Weights of a small image autoencoder.
Model: 1.07M parameters, 32-pixel images, encoder norm rmsnorm, encoder activation gelu, encoder patch size [2, 2], encoder depths [6, 6], encoder widths [48, 96], decoder norm batchnorm, decoder activation leaky_relu.
Rows from block 7 of the encoder of a small image autoencoder, named by matrix and row number. Rows with one number belong to one neuron. Each number is 500 + 25 x the weight over its row's rms, rounded and kept within 0 to 999. All counts start at 0. Numbers have three digits each.
After each neuron's rows are labels from the 100 images, of 14976, where the neuron reaches its highest value: "responds to" is what is common among them. Only what is clearly more common there than usual is listed. The data: drawn small creatures on textured ground.
# fc1: MLP up (encoder.blocks.7.mlp.fc1.weight, 192x96), inputs 0-95
# fc2: MLP down (encoder.blocks.7.mlp.fc2.weight, 96x192, transposed), outputs 0-95

fc1.155:441522516518529531450522513479491490501510497488574481483504487480514553518486530519500485513460463465496475546475487497493492457502513497473513515484503504501504483511501482519475469496511485507554499540538503493524479487448488471513506470497481468518454545502510526450511485489491511462
fc2.155:448492494499490474468517514543467502515501506534475523475491473469505495494495553476533544500514564478541487509505526451482507507500498513511452546519494512521468465549513519500516478530514470529543474507498513479530509511509484506505481496502539504568497463481525483503484512505474513515
responds to: red

fc1.158:489514465498484484464480459522473492526519504518494514520484455487504525512483521489482514498524451470467529496502490489488546516497554568478458473504485487501510487460512523493470484521464486478482480529524526509514538449514537502503512477530499496557548485474522508523503508499505546532
fc2.158:515476509495541535514497516494523469446514511471507494504509557480500500537533509559511462494470528536515490528498497514486466520494443466507504537465496460479509539524460475497500492494452501498507549492495466491502482481461498491475518550503520500460486510466468492458491490518494491486
responds to: black

fc1.144:474462471556502522491460499497451542499540483508509524455518524534459498499510443499476508476496499506488484501450488507536471522520542515528513512513501508495500543500527499505513486491476518534495496533541528557533518495501533456493524524482457529479510476528501503525469481489509518506
fc2.144:508503503478538513557500495515524478519490496471453473498483464502523513455468525505506510469537548468502475484537492481495508477482463508522506504489472508476494471530492518473503470518506478497470449464510542493469507500500485514521456490475559534471466439505514504521523517530520514528
responds to: purple

fc1.46:528495472533486537530510553501499480464475532539487482502500498519514516498520499544503514496489473508517491503481512496482490507511509558487507496478499489539510484516497505448481498450488515457508531544492496486465516501491474454480441506521495430544474553478477468499468484504521517486
fc2.46:453471494477502469512474514488455513519464534474502507506502515554505484479495495443501492544508517505484510476490469494545477468508487523518475506512517525493533521505517513497506482485510513470545530473504515497472530514497520533539440524441534501518490466514577479499479503484488506510
responds to: white; spider

fc1.94:493509475535525518507532474516507459496482487506523507492495519470517503504497525488518521508498572439495479513508486474517504501479446473471565476502462496509498483515472477517490542486489488467506516491522491464536525447473547476499507497501486562482469526500502506483522461549491494508
fc2.94:494504557476549461459506498523499498504512508525502530491497507501469527483506520491461482502522440504468513455539514528535483459513521511530469535483516523485518503455512493508520537503527507533495503494487465521488521500477482502502466489498506456529569462528519500500550482466505522514
responds to: jellyfish

fc1.111:481462550472494501463475509533527468533472512437486473515506487495511497496508469461528554432533469486495510500480548511496496486507531489469550536500504488481500496521511517517495508475513518460488517491497464532445499497490482507511505485516535496503506489548496497501462528518501484547
fc2.111:482525480525508466488505507506528528534505504475559506465519465532508509522475502498538468544465518528487490482489504495491528519544544509491522470503488516475524476524502442471488475545500502454515496524497474520532482462506534481507525489462496493517480560510538466530494515521466514481
responds to: jellyfish

fc1.182:536457480506507482511488498473521481525470505475507541449498476505504532483461506489527448530528528484497489512532488513518493446471561525484492514480511450492484512475493465493481532498489512545513516447485536486496543481475522493492535506535503517454526522509490519482497464539484500498
fc2.182:546482486481494492482496517476489481504462480474493517462493504568479516485491505499512493527487499510527505532529542495494497455481540523494496497503540490476502519451530463421498474507506509498532547485463562483455515482479513476490496547499495447523516496501519519514499489489487499524
responds to: jellyfish; spider

fc1.178:505477487464505498537473535515505485490514516509496483500495497526518501510502503510486499493485469496447474494548501523496529499516519598479511529488495514495501472511501543480497520482512502509540529528513477456438523539482499475482497499508552520494526524459510478503459503485561499543
fc2.178:500497499465519482520499507513519505490495484481531520484508502513520524540478487521509505508486440524460506497527472517481524511495578557499532537497475533460515500499513521467468522482512503514507516515496466446417503511499499500497532505529520506513502562482472506500465489481535498525
responds to: white

fc1.167:496497477483479499500449507524512519501518537493519497492497489518486509528497444470507507454491471518498475487488541476461530467541532515505456562461528455509483465485540474532469508493463490534530550500522471498481468523509505495510521492489508521490510491509504523538462494480534476533
fc2.167:469505543478506501509525495521520516572477504527522548509497513493481492500535502492518517552471494517530500475481477504492487515495458495493546493511521515473509511491515495491519538488492549525535530506488476546461532547507515489508472438546518517508473492518486479529496499515493565516
responds to: crab; white

fc1.40:478542504477524467464500501522483525470531452487466529517504465486516489505481520525528500491480567523522534530485493493488511502468493461466494495492536483497511525495487491460478552532505496502445456490489508543501495489483485492491492494501440452480495518518461522482521491489480486448
fc2.40:499480496503544533488471494501508479519514471493450546525501473437490472541502512506466514497511498506529494542521508480464510495493524517493437470529527475488493516483507503509506505529520522520466500451515487512508486540479492555473475546501488439504469534505488531484517512486479473465
responds to: spider

fc1.172:515460476484474508492494486503470494548492505497497452519498478508461523489525509543496516482537511505529464471491552453507558485513493495496431521499529495530492484516505478496501502482509524489458502481486479521459535475521421527513501508467529522502497469497533501510508458499496524484
fc2.172:457542475517470471506494483494497540482480521522487529466492509499513497479495498505505498483447486528472507481519474482519498512481449498527556427480502511474516524478490504470504465525496485499503490470504572462508488501478557489525494446502483460506496488526488481515500532499480480540
responds to: red

fc1.168:500481510486441548526518521543530485469505496475480492515509475507479469508535487502510499499551492493542519509479552469485504491517536519502459504521509509504514523509506531536491511448498512479484527521513494467486492507513517540492495503485493395555529500487491517500518510474529494507
fc2.168:431539494479586487504520479509492495476524500456519450462499517508554511484474507542505523507448480503484467492492527530494517489474526479513473480490524522517503499515473519464494511508504503476534515522499519501480457448516491488486529522512543491509503500492476475509459497475513521514
responds to: jellyfish; spider

fc1.93:493488496520502503546527480457523524468517472522508467450518509436517519494497496521512451541557531486505530545494482502480489470510472506491519454487515486488550457492507500498454509507493491504530512486536526485544514453501506499526536492510526444517471502523506510485493519495487485512
fc2.93:462513452485497478525498471506507481507533497505494484520485505501495502488515542489564498423511563504489538506499521476510518518471477520491532487497525500527487505522458493517448495497537476522499485466505513520484517488509468513491450564494506513512544457523479544496468495496500486525
responds to: red

fc1.143:523532462487505549466520485546466533456533485511504507482497493465506490504500445499507513511481497495449500464495514504531468479485510482506470468513478507471508566494523524512523440524509507549542466488508544500492482467494526502496498503495509504492504517506458506500548483455492484471
fc2.143:457447454489503502548482515496475518477465500534499519531506557469479491469501508518523480524513532477493467513482516459497489507515497508556505489511486515495512488497475503461501511493527489493478504492480559452479470491499484497509456487535484474461497499481545440466494458504492506530
responds to: crab; white

fc1.173:474516505510484478511477524505501494476527483549481509488510498525514508499505495547540513526523511534515485505458495493475527464543501510513472488486498523507530484517482510501522541532487494429497491545492529474515492480488477483486479449490471467522513479497533466520419472511537503451
fc2.173:470547508510491466512487532513509504494532492517495522438517470510512514500488500505541519497515522539501484507468544521505518449522514537536473465470506531504493514519471469501506528510468480441508489522523511448493490469509526482499503470510495490519526473517519486542423469505515491467
responds to: spider

fc1.118:473467496514508442505456510535479559541500519510465480510519511493489532514469501502476500468500483552534505516482484495510520517522461534485521513493510505526524473525496449465511512513553507508467487520486504509497510567513497476500501448480487548476504524489519488493496499468480488552
fc2.118:490490546488530463538541474472532486499517488495509513518479543489456514482495498503501497533530479487461475524470499483490493485462529497539522499486508484480515523486482486497478475468489501488443489477510509450519517481495521492520453515544509474483482508543499458439505459505445498536
responds to: crab; jellyfish; black

fc1.179:497511477524505521526496502501530486478514477517530520530495489456503487493500545502549497495504578510515496554461500499463525499490507468448536521491527489500506502450489450519496511445480469504462483498495465509497510476500499484506530524491491498497492443518542505486543504503496475445
fc2.179:480486497531495492470499509503510483460534487511523495482512498465486466521534467514494545471472500489542463525462504535508491520537494532482482482518516464536482540519445500491470465548459471500477526488521528490532483465482498494482483479506443509522476506526507489472493504503456475452
responds to: spider

fc1.27:477522545529496500501515503442494476504472507478509511505492464459465516544485472486464483477487544474517517504480462522496532490481454488486497481505457488501506460494487530550449492497495514517492515457449488520513497463493490508491496503463463497471483453521479527459500496534470496537
fc2.27:485491524508490494444495479500502528490537478512523499467523505519490487496537479510531525460534510519490494525502509480492502496536537496513510475511582507552521548511444439481532488491504475493510532500518533493553524504506519514465497522506535500527538495510536470529511492482500475476
responds to: jellyfish

fc1.189:507501479492512494521511481469534508459525488461482470508506540479499514503496460501463468509514535500489502521483486526487564505488469499549485493537514501514494513501464493541482439507518510506482495463501513541540522494478486483496550489465487506484545472529475506507567510541513535527
fc2.189:462488545514512483468471541482503517470484512505495518456503519515525499492471486568532513499483523478481484508464452466513482468475491489527501500523484515525503514490507503533523518504503505484544521469498501483574523456513464498477496498447516491519518474454533469473495495495547501475
responds to: crab; white

fc1.88:489481493543471486520513523533498462493512523503460469494492462506503485479523506519537540491499485502517504497514479532536513523516462532487478507485506493549458478510465471515513479500473481493524506529517525466517524482511495440503453490503458503584458491500502519506507535532542496471
fc2.88:502525540515516513514520495497519476516540460498495530477513450451480507488481517504511500547464539465495461524492497489494489501497549467512441491496529510505481509517482491543506573486495480533481512524541526479492512480507500567482496493531527499480542494465509497513505466500495524475
responds to: white; jellyfish

fc1.148:482529535495461533502477504484525492495471495492486554493487483455500503480513492458460495451473509487476481535510463511505510496478530499502434533497490497488495494525504508528519474461477483548526489465487500461490553525512498508492474469477505511528529413511516490516478527495497499513
fc2.148:454510515508464521499503469467496537521504497478500506483499510457466462472525496512460508455477493488458488508541510466540498518500495490509484475511504507506503483486516460548514508476502472485532526481452529474493533494501522526494520527489538508535519428488501448521531526484488485549
responds to: jellyfish

fc1.171:509461543524536496512477488482564485466497522478462498474508514523476464509525502512486537552478554506469477467488472527486458525521482513508498494502452511479505518498459454480482498483470515500481495461521539471511490518516537486498509518471494519469508512504522516510527489527461473546
fc2.171:495549480522480525509530463493445518528521497511546500509496504466500542483506503484486473425523457483510544500503530497498517478491518508493486500495529451511511469510533555504553503514520482502505492529478459502497517494530507526496515469536505507489512498532457507489484500485564528478
responds to: large; crab

fc1.49:457511449478567518507502450472494512425519491518513479511495519523529506497476538511502479507493515523489501517487486468492501492494515502509512500519515519481485513460502476546505466486537473515534562477503487523486536503505496508485530523490514546490468472475507502537530511518561515530
fc2.49:541521518471488480511527485537506523549500496491510542496510478469520498489456477509468469488553474509494557507507559505524507494491552486492484529483512506443506513474492462483506515486477524498492499479507505495458447487504474533522519473508488442474506506518500513527446497506519489536
responds to: crab; white

fc1.106:539490539519481486486504507468496498529486498539543550464507500516520536490500520495507494499498482526477489518455488470495496452530493547519476500501478476494501482480493475484495495468497489543528490526492532470537483511486472525502512461479467555513462482503537495493419469532470500481
fc2.106:502541529502478520494494482494514488487542516523489562516492515506507513485520499519483504463477493489460462509479469466492471473506463470544530460501468503509463522470473520504502534501529468532473492471525512478542513537462475569489545517496496491501509481506495498469442485526486481503
responds to: small; jellyfish; spider

fc1.0:467514510492502562527519503541549487503496516491476514494502473518488501492526511534483496492544449477469476480520504477511517524509470566483488464501528500519481471445489505520512500458535547513476478512470482446476522492507545528493458484517528489492496549505475479482523508509512504500
fc2.0:498529498511456505505511483550529456470465496502495484458510510498451497540536495530528494509489488473510497517544524528508512509515524524476495489508552494527558496524495541510494527476523525472503488579502472453510498462500521533473473522501518479545509502506524515464511515479488492511
responds to: spider; jellyfish